python train.py --encoder_arch="mlp_mixer" --model="audio captioner" --dataset="notes from a synthesiser with random patches" --train_examples=78125 --gain_aug_db=6 --n_mels=64 --hop_length=160 --input="log_mel" --spec_augment=false --win_length=512 --tokenizer="word" --vocab_size=43 --encoder_norm="layernorm" --encoder_norm_position="sandwich" --encoder_activation="star_relu" --encoder_parallel_block=false --encoder_inner_norm=false --encoder_moe="top_k" --encoder_num_experts=8 --encoder_moe_every=1 --encoder_expert_mlp_ratio=0.25 --encoder_experts_per_token=2 --encoder_shared_expert=false --encoder_patch_size=[8, 16] --encoder_layers=14 --encoder_width=128 --fusion="prefix" --label_smoothing=0.1 --decoder_width=384 --decoder_layers=6 --decoder_norm="layernorm" --decoder_norm_position="pre" --decoder_activation="quick_gelu" --decoder_mlp_ratio=3 --decoder_head_dim=32 --decoder_fused_qkv=true --decoder_bias="all" --decoder_qk_norm=false --decoder_parallel_block=true --decoder_dropout=0.05 --decoder_inner_norm=false --decoder_positions="rope" --decoder_prefix_bidirectional=true --decoder_connector="mlp" --decoder_tie_embeddings=false --residual_init="zero_last" --optimizer="ademamix" --lr=0.00075 --beta1=0.9 --beta2=0.999 --eps=1e-06 --beta3=0.999 --alpha=2 --grad_clip=1.0 --ema_decay=0.99 --steps=19500 --batch_size=64 --epochs=16.0 --lr_schedule="cosine" --final_lr_fraction=0 --warmup_steps=580 --weight_decay=0.2
Rows from block 3 of the text decoder of a small audio captioner, named by matrix and row number. Rows with one number belong to one neuron. Each number is 50 + 12 x the weight over its row's rms, rounded and kept within 0 to 99. All counts start at 0.
Before each neuron's rows are labels from the 100 texts, of 14976, where the neuron reaches its highest value: "fires on" is the input token at the peak. Only what is clearly more common there than usual is listed. The data: notes from a synthesiser with random patches.
# fc1: MLP up (decoder.blocks.3.mlp.fc1.weight, 1152x384), inputs 231-307
# fc2: MLP down (decoder.blocks.3.mlp.fc2.weight, 384x1152, transposed), outputs 231-307

fires on: "resonance"; "square"; "pass"
fc1.271:38 57 31 31 72 44 63 62 53 65 29 69 46 55 45 46 53 29 63 28 44 49 42 57 51 72 38 51 43 48 51 52 54 46 42 34 47 37 30 28 24 23 65 61 68 49 44 60 58 20 60 58 50 68 64 44 52 67 61 18 73 49 58 74 49 52 53 65 40 59 44 48 47 50 47 77 54
fc2.271:68 45 61 47 43 47 36 50 45 44 45 34 48 29 53 43 61 64 50 64 51 43 54 61 39 38 66 33 47 65 50 49 47 57 51 69 52 60 61 41 44 43 38 50 41 31 55 44 38 48 25 80 53 41 51 44 58 53 55 56 36 47 48 38 61 46 22 46 66 00 71 64 56 45 25 50 40

fires on: "pass"; "saw"; "notch"
fc1.617:70 74 27 55 69 57 44 48 35 64 38 55 41 53 39 59 56 48 59 57 62 40 48 48 41 54 47 42 46 74 68 52 69 40 52 43 64 58 41 53 66 37 50 34 63 39 41 40 57 15 54 52 35 45 62 53 37 52 55 46 54 48 30 61 50 37 48 72 53 84 56 38 53 62 59 42 42
fc2.617:44 39 31 40 58 54 52 50 31 53 58 43 33 38 40 51 68 38 63 63 21 58 64 48 38 53 32 49 51 52 45 46 53 64 48 39 51 50 46 38 57 50 50 45 42 58 50 39 69 55 31 77 48 47 64 35 45 73 57 40 60 30 60 41 56 37 39 30 57 44 63 56 35 43 42 61 68

fires on: "resonance"; "pluck"; "pad"; "tremolo"
fc1.128:54 55 47 53 65 34 46 74 51 58 55 71 48 48 59 38 59 21 55 23 55 39 28 39 71 50 44 54 38 54 76 57 55 66 48 39 38 65 53 35 51 58 59 60 62 45 55 40 53 48 59 46 50 30 71 44 49 57 53 50 73 45 72 48 35 30 61 52 51 57 65 49 30 29 48 56 52
fc2.128:33 44 64 49 38 62 58 45 36 34 43 53 66 62 63 64 34 43 41 46 65 59 39 39 58 36 52 31 67 52 45 49 50 56 36 39 23 55 44 36 35 57 29 50 42 46 53 41 49 40 59 60 70 43 43 45 40 43 55 53 48 32 34 55 59 35 60 43 46 66 46 29 51 77 56 45 60

fires on: "echo"; "register"; "glide"
fc1.436:37 69 14 47 58 49 63 72 42 73 37 74 47 54 45 53 59 53 51 40 39 36 51 51 54 52 40 57 38 47 46 30 30 45 53 49 46 40 42 50 50 41 29 40 53 49 56 58 65 53 70 55 61 69 45 44 53 59 53 41 50 20 57 42 57 47 42 63 45 60 34 74 49 45 55 53 47
fc2.436:64 54 57 30 60 64 34 48 53 49 52 53 43 62 49 39 62 67 35 46 47 47 41 56 54 67 70 23 37 57 34 38 65 34 63 31 54 55 59 37 59 66 30 33 37 40 60 84 56 71 65 57 22 43 57 59 41 38 44 60 63 35 67 52 55 43 51 36 66 27 49 59 44 69 44 38 67

fires on: "echo"; "drive"; "register"
fc1.483:55 74 32 45 82 39 64 58 27 59 37 53 58 63 60 48 52 41 59 42 43 46 48 54 45 60 42 59 44 42 47 47 56 49 54 30 31 44 31 25 49 51 61 58 49 50 53 39 68 49 47 48 51 45 57 44 65 48 50 54 52 50 52 47 20 40 39 69 60 60 37 46 34 45 61 70 54
fc2.483:56 59 35 36 56 53 52 72 55 58 55 34 49 47 58 35 63 36 42 40 41 38 66 68 61 63 66 61 41 39 36 29 50 36 35 60 75 57 60 56 44 50 50 36 34 51 59 39 57 54 27 63 58 48 41 34 61 56 51 53 47 43 69 38 43 41 52 60 53 09 61 49 46 42 49 50 42

fires on: "<end>"
fc1.191:47 65 53 29 44 37 83 58 47 44 69 47 59 45 56 42 79 37 46 63 45 55 49 32 45 46 43 19 62 42 35 37 41 46 65 43 31 60 60 46 83 67 64 58 23 38 50 42 58 70 38 60 46 45 67 43 55 65 56 60 61 49 75 67 45 46 45 47 56 52 43 51 06 30 48 64 71
fc2.191:43 50 37 68 63 40 47 40 53 87 55 58 54 75 50 47 33 51 73 17 53 42 52 60 60 65 42 70 30 39 67 43 47 59 43 51 66 31 52 57 33 31 66 39 62 62 54 49 59 44 66 49 51 66 57 33 49 46 49 69 54 45 64 44 49 43 42 36 52 34 38 69 53 43 25 48 23

fires on: "tremolo"; "echo"; "drive"
fc1.710:57 76 46 47 61 48 67 59 50 52 54 42 53 44 50 40 69 46 41 52 32 59 56 35 42 48 29 30 51 44 41 53 46 31 70 54 32 50 46 69 53 45 43 19 42 62 45 63 63 64 62 52 55 47 64 52 45 52 56 38 74 50 42 49 50 58 51 31 61 66 43 38 23 45 69 56 72
fc2.710:55 61 48 83 59 48 32 35 18 44 48 44 44 60 45 48 64 61 50 71 54 63 38 68 46 44 58 44 46 56 61 27 42 54 59 56 60 61 37 34 41 22 31 62 80 48 43 62 36 31 54 67 51 33 63 55 42 34 49 53 43 59 50 31 66 54 31 38 50 44 66 58 69 61 51 55 44

fires on: "tremolo"
fc1.758:51 60 41 36 82 41 60 64 53 57 35 51 58 63 58 45 70 38 55 51 43 39 44 59 48 55 45 50 49 46 55 39 46 44 41 39 41 46 37 28 41 18 58 38 48 58 41 60 82 61 55 52 41 76 61 43 60 50 53 41 40 51 70 57 39 30 54 75 55 60 53 51 38 62 63 53 79
fc2.758:57 55 65 46 34 54 46 69 66 48 41 51 55 52 68 36 45 60 28 50 52 37 35 54 71 40 53 38 55 40 50 50 46 40 46 64 60 65 42 46 65 58 37 61 24 43 64 35 51 41 36 58 51 39 18 41 57 53 31 46 41 46 45 53 54 45 56 84 40 44 44 27 64 69 53 44 60

fires on: "pass"; "notch"
fc1.380:39 47 22 58 53 51 44 48 50 40 52 64 46 47 54 62 49 31 63 41 58 45 35 18 40 46 28 36 39 46 48 48 65 54 47 37 43 40 49 39 58 44 55 47 39 47 46 46 62 42 39 63 52 62 59 51 35 68 54 40 49 35 55 43 46 49 51 38 55 78 59 12 42 63 62 44 56
fc2.380:56 29 23 70 56 64 16 42 28 51 53 50 52 41 54 66 53 38 62 40 47 48 50 41 44 54 56 51 38 77 44 48 55 45 44 41 45 34 38 31 40 42 40 49 42 43 43 51 62 40 53 71 41 49 52 31 45 66 62 49 57 64 61 41 41 29 31 45 53 46 52 46 26 64 60 51 70

fires on: "tremolo"; "drive"; "echo"
fc1.241:57 70 22 38 65 29 65 58 70 64 33 50 49 44 42 47 61 24 57 68 25 40 46 52 48 54 47 60 54 31 45 55 36 46 54 37 44 32 37 52 37 48 41 28 46 56 45 50 61 48 66 44 57 62 48 32 61 51 53 61 35 33 79 56 55 06 71 66 49 62 52 61 54 47 47 52 73
fc2.241:38 52 54 38 48 57 41 52 66 50 59 55 56 66 66 46 58 49 41 54 53 42 23 61 49 56 56 27 40 64 41 28 47 48 30 47 56 53 43 19 60 57 21 60 52 46 87 43 54 42 56 43 55 45 34 39 34 57 45 63 46 28 61 60 63 35 54 40 32 44 55 48 47 53 42 54 69

fires on: "pass"; "fm"; "sync"; "notch"
fc1.706:50 55 23 30 57 37 64 55 62 46 34 71 50 48 54 50 57 51 68 48 42 45 51 33 52 56 24 43 34 49 40 41 48 47 55 47 59 47 46 42 55 41 62 55 60 52 33 54 54 35 40 39 57 58 49 45 64 78 23 51 29 38 40 51 42 43 51 48 58 63 35 35 54 64 24 66 54
fc2.706:61 25 36 55 53 51 22 45 29 42 43 50 42 42 59 62 39 53 63 56 45 42 32 48 46 37 59 55 47 65 49 48 43 48 60 35 59 44 38 31 47 48 36 69 36 40 54 45 63 43 29 77 57 38 63 32 39 72 48 47 58 63 57 46 60 44 25 53 39 40 46 40 43 53 46 41 54

fires on: ","; "echo"
fc1.645:32 53 60 52 56 44 48 48 64 74 39 56 51 68 48 55 38 41 52 48 56 34 32 54 43 66 42 42 44 54 58 45 64 36 52 51 53 28 70 56 43 45 44 39 48 67 39 61 40 48 76 50 39 55 56 48 54 52 49 32 52 71 39 84 64 36 64 57 47 76 46 45 63 67 70 34 64
fc2.645:41 40 67 74 67 41 49 37 46 44 67 45 58 49 56 56 58 77 59 53 51 42 65 55 49 66 50 28 42 40 39 50 49 61 49 57 40 65 56 42 37 51 59 45 42 62 62 74 43 60 51 48 54 69 52 55 53 29 49 66 12 46 45 48 42 55 43 47 58 53 58 58 55 49 38 34 25

fires on: "<end>"; "filter"
fc1.44:64 44 54 42 56 44 53 43 66 67 39 61 43 61 69 39 32 33 73 30 64 40 40 58 34 37 33 70 46 44 59 49 61 68 32 49 49 47 57 39 46 59 49 67 46 61 54 09 62 49 30 53 61 57 40 38 66 49 41 51 45 61 44 49 59 50 40 63 38 61 49 27 45 66 49 59 58
fc2.44:46 71 40 59 59 45 53 59 47 44 59 46 40 56 36 70 55 69 32 65 58 57 55 39 46 47 32 66 46 76 49 57 37 52 59 38 76 40 25 39 35 65 43 64 64 41 41 44 62 50 33 58 42 50 62 50 46 37 65 32 53 63 54 35 52 65 44 62 51 53 69 47 43 49 51 45 55

fires on: "echo"; "tremolo"; "vibrato"
fc1.662:44 45 47 59 57 53 55 47 53 58 61 60 56 30 51 50 51 34 69 52 34 44 28 41 39 50 50 53 38 45 61 55 59 53 51 53 42 46 45 49 54 36 47 42 45 63 69 56 61 35 29 61 52 47 50 40 27 45 57 69 56 24 56 43 54 43 59 53 69 58 53 46 45 58 36 52 51
fc2.662:73 53 43 49 30 76 48 61 25 48 43 58 51 46 45 41 39 32 38 57 51 53 56 56 26 40 63 38 62 43 38 54 37 44 56 51 60 62 48 49 61 36 53 48 21 32 40 58 26 59 42 63 55 39 60 55 53 66 47 51 51 70 39 48 35 53 56 51 45 24 30 71 50 43 70 50 55

fires on: "tremolo"; "pad"; "vibrato"; "closing"
fc1.475:65 51 60 65 74 47 51 58 49 41 37 54 61 34 37 73 56 56 52 61 48 55 45 44 58 53 50 53 51 43 65 73 53 45 65 54 49 50 57 50 61 43 54 43 55 46 49 52 35 20 41 51 45 42 50 38 39 45 57 41 60 46 40 57 43 42 47 74 59 97 43 44 66 48 43 47 45
fc2.475:53 44 48 43 47 35 58 61 57 38 63 48 28 34 50 65 55 40 62 40 42 55 60 34 42 40 26 38 49 25 56 35 57 43 51 55 41 34 61 64 54 55 54 68 38 47 45 50 64 72 33 50 58 52 58 49 47 53 56 26 53 49 45 39 64 59 36 25 65 35 55 30 32 50 42 31 60

fires on: "resonance"; "pad"; "opening"; "swell"
fc1.434:41 61 54 44 37 29 54 55 62 36 46 61 44 15 43 53 58 46 55 54 52 52 38 49 61 50 40 29 39 48 59 72 43 36 43 46 48 52 52 24 56 52 49 79 65 49 59 34 50 48 61 22 51 49 56 58 56 63 62 41 36 28 62 62 51 46 69 52 49 68 66 46 37 50 35 43 57
fc2.434:50 53 43 37 55 37 47 29 46 48 47 61 77 56 42 47 48 57 63 41 61 52 52 53 53 58 52 54 58 68 59 57 42 79 43 82 50 52 50 42 39 59 39 45 56 52 66 47 48 53 45 37 39 60 30 34 32 40 59 64 26 40 47 65 41 47 49 35 41 33 47 36 58 40 39 61 18

fires on: "pad"; "swell"; "gate"; "fm"
fc1.695:37 48 67 37 57 59 51 51 73 53 22 54 41 66 76 52 47 49 56 58 57 43 34 45 56 57 37 50 64 44 37 54 62 59 59 43 47 43 56 35 53 40 52 51 56 58 50 27 75 32 30 43 30 68 49 36 66 56 32 40 47 56 37 43 50 45 43 46 85 68 43 48 70 80 43 63 52
fc2.695:62 70 20 37 66 34 62 59 58 48 52 49 48 61 22 54 59 40 43 49 62 61 50 49 37 67 44 41 48 41 42 43 51 46 61 48 51 34 32 45 38 40 54 61 55 47 46 54 53 59 56 50 51 38 45 31 51 75 60 42 44 51 56 64 38 53 47 51 50 45 58 46 34 45 55 44 69

fires on: "tremolo"; "wobble"; "glide"; "pass"
fc1.76:32 60 44 64 50 50 51 44 48 51 37 52 59 46 31 60 48 54 53 56 64 25 45 37 63 37 31 40 43 73 46 46 71 47 46 48 39 58 43 38 61 47 47 49 50 56 47 67 52 42 42 57 59 64 29 47 39 47 40 40 52 39 46 41 55 43 41 42 48 69 64 48 69 52 50 59 40
fc2.76:49 41 48 36 32 47 57 58 39 29 49 31 44 33 61 66 59 55 49 55 34 69 50 65 48 33 48 64 49 33 48 39 50 41 48 40 50 51 56 38 55 33 49 62 41 39 36 51 55 52 49 51 54 41 23 50 39 62 64 45 47 66 39 44 57 65 35 71 52 37 54 41 35 51 37 55 70

fires on: "<end>"; "wobble"
fc1.386:43 49 30 41 31 51 49 73 38 60 60 66 59 41 36 31 69 13 45 59 46 60 46 57 56 45 49 46 33 30 37 46 58 35 46 47 51 52 59 51 44 49 58 45 58 54 47 35 41 61 60 63 63 47 58 47 46 66 53 37 42 33 75 61 50 38 73 51 47 54 52 42 26 53 50 54 41
fc2.386:83 42 40 60 50 58 44 36 37 54 26 59 23 34 69 39 30 58 62 38 52 57 44 61 28 42 60 70 63 61 43 47 48 63 53 40 67 53 38 49 56 32 39 40 43 46 37 30 43 36 28 68 49 42 45 46 46 68 31 55 55 71 44 49 63 65 23 56 47 55 53 62 54 51 31 54 46

fires on: "pass"; "tremolo"
fc1.77:68 88 25 63 61 22 50 59 59 44 49 49 36 55 51 41 68 27 53 59 48 63 32 43 46 60 35 30 39 37 25 48 49 32 56 32 52 45 45 36 55 35 59 38 50 51 36 46 53 54 47 54 47 32 63 57 43 61 46 35 62 70 71 60 64 43 54 36 68 65 51 52 26 52 51 61 55
fc2.77:41 47 81 68 30 60 30 49 36 50 52 71 48 73 50 29 42 63 41 55 61 60 40 47 52 52 51 42 49 46 64 48 37 52 39 59 46 88 44 33 41 39 37 62 38 49 66 50 26 45 29 52 46 30 54 69 54 32 41 69 25 58 29 56 60 73 44 74 37 43 46 73 65 50 47 38 20

fires on: ","; "no"
fc1.212:61 72 53 53 56 33 59 44 92 61 46 50 55 41 61 44 52 30 69 48 43 51 42 59 58 39 35 66 44 44 44 53 77 50 62 55 58 27 50 57 37 47 57 42 59 69 45 62 69 45 47 44 51 62 31 51 69 62 41 46 44 68 52 61 61 49 51 56 62 67 41 43 48 67 50 64 71
fc2.212:44 41 54 42 33 55 50 00 44 55 43 12 34 58 54 43 47 57 38 57 63 50 65 59 37 48 67 46 57 55 44 53 35 38 45 57 46 64 51 48 64 65 46 51 32 43 56 44 55 82 55 70 57 63 58 64 51 49 51 45 45 61 63 55 54 50 33 49 40 24 55 53 57 51 55 54 36

fires on: "glide"; "drive"
fc1.608:34 50 48 37 63 43 55 68 44 50 34 67 30 75 39 51 51 37 41 24 52 51 54 34 51 58 31 49 48 38 41 36 50 52 54 45 51 55 48 61 47 58 69 62 49 58 56 27 71 51 38 67 42 47 35 41 60 62 33 44 38 48 54 53 31 39 40 66 48 69 42 50 38 42 71 52 68
fc2.608:63 60 38 61 57 45 71 22 38 44 51 35 43 52 65 45 42 53 52 32 56 62 54 42 50 60 49 66 53 62 52 56 44 73 51 42 28 54 56 43 24 44 42 40 42 49 46 53 51 71 57 42 45 44 43 71 36 38 49 67 43 81 55 62 29 38 34 70 68 55 50 39 40 46 56 47 39

fires on: "pass"; "fm"; "pad"
fc1.563:29 45 50 41 53 57 57 49 58 43 35 55 51 68 57 65 54 53 68 37 45 25 50 50 44 64 45 69 53 58 38 52 38 45 47 62 29 33 48 41 45 61 55 59 61 51 35 44 63 33 35 40 59 78 54 41 56 39 45 54 46 43 59 53 49 46 33 59 52 66 33 44 54 69 50 75 50
fc2.563:71 38 62 59 34 73 30 53 46 37 66 76 51 51 53 52 43 79 42 62 43 57 25 43 33 41 49 58 48 50 54 66 41 42 42 37 72 65 55 38 54 37 33 50 58 59 63 61 36 44 43 74 60 50 45 37 34 40 64 57 67 39 53 38 53 55 55 51 50 53 47 64 25 47 19 35 40

fires on: "drive"; "tremolo"; "echo"
fc1.234:59 85 16 63 53 31 67 57 38 51 56 45 34 68 63 37 53 35 59 51 52 70 29 60 33 50 39 50 25 31 45 61 44 30 64 33 44 58 34 27 35 48 35 42 49 59 58 51 60 47 46 46 43 28 49 57 46 42 53 51 71 79 58 53 56 40 51 56 54 58 37 60 40 52 66 67 49
fc2.234:40 41 72 51 34 60 43 71 45 44 38 52 44 49 54 33 53 56 43 49 59 64 60 54 55 48 46 34 32 30 61 42 66 45 50 56 63 68 63 60 43 33 60 59 49 63 42 58 49 57 40 75 41 52 52 82 37 40 39 47 41 55 26 40 66 61 36 63 67 12 38 37 65 64 38 43 21

fires on: "glide"
fc1.419:57 82 21 42 62 32 76 54 63 44 63 50 42 61 60 40 69 35 62 49 51 59 46 61 38 51 22 40 49 42 37 46 40 37 62 42 58 49 41 34 54 65 45 40 48 61 50 47 57 60 43 45 57 40 47 52 56 56 43 46 49 70 51 61 68 57 52 47 59 75 41 44 30 44 59 60 42
fc2.419:45 34 86 36 44 53 42 45 58 46 34 47 43 40 58 40 26 51 43 58 65 60 46 64 65 51 59 50 55 39 67 56 44 58 57 46 66 56 51 65 40 48 63 52 61 55 52 37 54 61 38 55 29 42 58 71 47 51 36 81 34 45 49 37 73 52 55 53 59 16 57 55 88 46 47 29 34

fires on: "<end>"
fc1.105:77 58 45 42 53 60 28 50 60 47 24 64 51 55 27 65 50 56 54 47 48 36 53 40 50 52 52 41 69 40 50 57 49 32 54 41 65 56 57 66 44 45 55 48 72 36 31 35 39 23 57 55 61 62 64 24 50 53 56 23 50 38 30 67 40 35 56 57 58 87 36 67 48 68 52 52 53
fc2.105:57 40 52 43 50 43 26 56 51 41 24 59 47 63 49 51 62 66 41 70 54 38 43 45 53 48 93 48 99 39 60 47 38 58 50 50 69 66 53 58 57 32 37 47 58 39 47 48 30 42 49 47 32 56 53 32 54 46 36 49 40 47 46 51 57 33 56 60 55 82 26 58 62 63 45 43 43

fires on: "pad"; "echo"; "tremolo"; "swell"
fc1.555:43 50 81 49 75 55 57 49 45 53 51 58 40 52 58 65 32 54 59 51 50 54 35 41 47 60 43 42 56 69 64 70 52 58 58 39 40 46 37 34 56 53 60 55 65 50 63 37 51 31 29 23 29 49 52 43 32 42 41 59 57 59 30 45 48 56 39 42 67 61 34 34 52 66 47 51 61
fc2.555:35 55 33 47 57 52 61 72 37 46 57 67 27 42 25 61 63 44 32 69 51 44 54 40 24 41 41 37 54 40 28 40 57 39 66 40 49 48 41 60 40 53 64 55 39 59 56 49 63 55 41 80 59 56 52 39 56 54 57 42 48 34 73 52 35 49 50 39 42 56 54 61 29 39 52 43 55

fires on: "drive"; "echo"
fc1.569:59 49 52 50 37 55 55 57 50 56 48 59 74 25 37 30 50 29 69 49 33 45 37 54 56 58 54 44 64 34 68 77 47 39 44 66 39 41 51 61 40 34 58 41 50 46 65 48 43 13 54 32 51 45 52 35 41 50 68 50 59 27 39 35 43 42 66 76 34 66 26 47 59 51 54 50 41
fc2.569:54 40 51 51 48 64 48 43 42 31 66 56 27 56 45 64 36 40 49 69 41 36 64 38 36 45 49 70 48 50 30 41 53 62 48 40 49 43 42 54 67 50 53 66 35 51 34 44 60 62 41 66 73 39 55 53 64 73 30 27 37 59 55 40 27 51 51 45 34 39 54 53 48 49 74 72 70

fires on: "glide"; "resonance"; "vibrato"
fc1.337:50 65 21 59 64 58 59 71 71 54 57 67 39 55 52 50 43 24 46 31 58 38 56 48 55 47 37 51 39 60 31 40 48 61 46 28 44 55 55 51 53 69 62 60 48 65 59 34 71 49 46 61 60 56 45 46 57 66 44 46 51 31 50 45 42 58 43 49 45 59 46 50 31 44 59 61 60
fc2.337:49 38 59 56 48 52 67 52 50 30 71 41 51 20 48 54 51 60 43 67 50 68 63 37 50 68 37 64 55 40 49 65 68 60 51 36 38 55 55 64 16 45 45 46 30 69 50 65 47 54 51 65 43 37 43 66 39 51 59 25 60 56 28 40 60 61 68 47 68 55 38 18 51 62 51 46 50

fires on: "resonance"; "pad"; "tremolo"; "pluck"
fc1.537:62 43 56 46 59 59 50 66 43 45 52 56 50 51 46 44 66 05 47 83 34 68 29 57 38 47 41 41 30 50 38 37 52 41 41 31 52 43 33 22 57 52 50 55 65 65 60 45 54 50 47 34 59 45 51 40 59 58 31 33 69 51 65 41 55 28 51 40 51 59 63 63 47 51 64 62 86
fc2.537:38 61 32 56 53 35 36 41 43 59 42 58 54 47 55 49 28 60 48 16 40 62 42 35 76 48 51 60 47 53 81 48 74 57 45 35 33 60 34 53 49 39 35 52 55 44 53 40 61 33 57 49 47 16 50 41 52 54 52 53 66 50 55 45 65 52 60 49 60 67 38 50 52 64 38 49 43

fires on: "resonance"; "tremolo"; "wobble"
fc1.411:67 62 34 54 43 08 58 46 63 46 55 47 43 64 41 44 66 51 46 59 48 42 47 35 48 60 37 34 17 60 45 44 67 38 39 42 38 67 47 25 78 45 42 50 60 41 42 50 47 50 51 58 43 39 46 56 44 32 52 41 48 68 62 40 35 22 46 45 65 54 64 56 33 51 38 38 46
fc2.411:45 38 50 63 41 55 31 65 20 46 41 73 25 60 72 41 47 59 36 43 66 53 36 67 38 52 69 70 35 48 38 55 53 59 56 56 45 60 63 44 51 44 42 52 46 48 58 43 58 51 33 79 41 40 54 62 57 34 42 65 46 50 49 38 48 57 41 66 48 41 26 57 57 54 45 45 28

fires on: ","
fc1.496:43 68 38 46 68 35 63 58 65 73 46 75 50 44 65 66 43 46 70 28 41 43 41 67 64 50 26 68 41 51 41 43 51 43 55 63 65 38 44 59 58 47 63 53 59 59 46 58 64 43 50 53 56 62 26 21 60 79 39 47 40 54 41 66 45 52 56 56 46 74 33 50 49 55 51 84 54
fc2.496:65 54 57 45 37 55 70 33 46 52 56 32 55 49 83 40 43 74 57 35 67 66 51 78 31 21 66 54 55 55 63 55 52 52 44 59 44 56 54 58 68 55 32 65 47 42 61 38 44 76 52 51 36 48 45 70 33 58 53 65 47 55 52 66 59 67 43 50 44 47 54 46 54 49 44 51 35

fires on: "echo"; "drive"; "register"
fc1.614:58 74 40 45 62 49 72 59 50 50 45 68 47 48 55 51 43 51 60 42 47 42 46 54 70 47 39 60 27 50 45 52 46 65 74 59 44 47 38 65 53 58 60 41 64 64 50 54 61 41 57 48 59 55 44 53 57 71 28 33 40 50 47 55 44 53 64 61 54 70 24 42 58 61 60 93 48
fc2.614:41 25 67 53 60 44 45 30 44 48 55 40 34 44 61 58 69 60 36 73 73 36 29 59 25 63 59 47 66 62 38 45 23 40 43 63 49 54 50 55 31 47 57 69 29 43 56 56 57 67 53 68 45 45 44 62 51 42 69 62 33 45 46 60 46 48 58 67 42 41 66 62 70 44 57 53 52

fires on: ","; "drive"
fc1.518:28 79 37 58 60 26 67 71 56 55 65 71 45 59 46 64 58 53 50 65 45 42 43 42 55 57 30 69 36 59 73 40 71 47 66 38 56 51 58 48 47 62 41 45 57 72 36 64 73 41 71 58 40 39 59 39 61 51 40 29 62 39 79 49 53 49 74 46 57 58 62 55 41 51 64 80 43
fc2.518:54 51 53 39 42 53 76 28 59 60 46 18 47 37 77 19 51 55 42 63 55 58 37 62 43 31 41 42 53 62 59 32 47 64 43 51 36 61 56 47 54 40 37 34 31 39 61 55 55 71 38 43 31 43 48 73 58 43 62 60 45 69 50 40 53 52 24 57 60 47 53 66 64 50 25 51 50

fires on: ","
fc1.218:61 58 58 48 55 52 50 50 66 71 60 64 47 66 57 36 41 26 74 33 50 41 41 50 41 41 23 49 19 46 44 36 73 64 43 43 58 53 57 38 59 40 54 56 57 72 70 48 63 42 47 62 54 56 52 40 61 75 50 48 53 43 41 41 44 55 47 43 42 62 45 44 53 61 41 56 72
fc2.218:54 41 62 33 43 70 44 36 66 54 48 69 51 62 54 40 48 64 62 34 42 34 51 26 50 31 16 41 45 73 51 60 40 70 50 53 48 57 65 50 67 46 59 57 38 58 53 95 54 61 57 68 49 70 40 61 53 45 51 47 65 55 47 43 40 76 38 37 47 69 51 67 46 56 26 68 33

fires on: "pad"; "gate"; "swell"
fc1.406:52 79 55 10 34 49 85 59 60 40 51 52 68 47 66 47 69 45 52 54 41 53 49 40 49 28 44 42 49 51 57 59 54 40 41 45 46 54 46 50 67 51 59 57 47 47 42 50 54 43 14 44 52 48 45 32 54 63 51 39 37 40 56 45 36 55 48 59 47 57 47 28 48 43 29 88 48
fc2.406:28 48 28 56 55 43 61 57 48 62 55 44 61 36 70 70 61 22 43 42 53 68 49 56 62 54 57 59 42 15 37 41 54 52 51 44 51 35 65 68 38 38 53 24 39 55 39 46 68 62 64 51 56 55 39 40 49 45 62 60 57 41 55 43 46 31 53 27 63 35 58 46 50 39 53 32 67

fires on: "gate"; "pad"; "swell"; "pluck"
fc1.170:57 72 44 37 54 58 85 67 50 52 47 50 44 47 48 49 54 48 45 55 56 70 60 78 53 49 35 56 28 37 37 69 45 57 44 39 51 39 36 42 43 49 66 58 61 49 56 32 56 66 28 40 24 39 44 47 59 44 49 60 33 42 49 36 27 82 35 70 75 58 60 44 46 35 25 48 46
fc2.170:40 33 46 58 55 37 25 42 72 61 46 48 48 58 32 68 61 55 46 53 58 40 36 33 52 67 48 32 48 49 59 54 62 41 53 47 62 38 66 52 58 37 46 43 52 57 34 78 52 37 64 61 46 64 72 54 50 46 55 26 62 69 53 50 66 49 51 38 49 78 45 60 48 65 52 38 58

fires on: "<end>"
fc1.716:76 60 57 39 54 56 52 61 68 59 39 63 38 48 63 57 57 32 46 55 51 33 55 44 51 44 45 34 33 46 57 58 45 55 41 60 59 51 56 38 66 25 55 54 62 53 47 45 50 48 44 39 31 61 69 43 53 66 55 39 51 39 29 44 32 49 74 56 57 60 31 54 60 73 50 66 64
fc2.716:50 32 44 46 61 44 30 51 50 42 38 38 59 48 39 57 51 34 58 43 69 34 54 47 58 42 72 61 65 52 67 43 43 41 52 51 52 56 43 49 59 58 60 54 58 36 53 66 57 21 43 59 48 49 40 21 52 61 63 53 44 37 47 43 48 33 49 43 50 59 57 57 64 45 41 47 60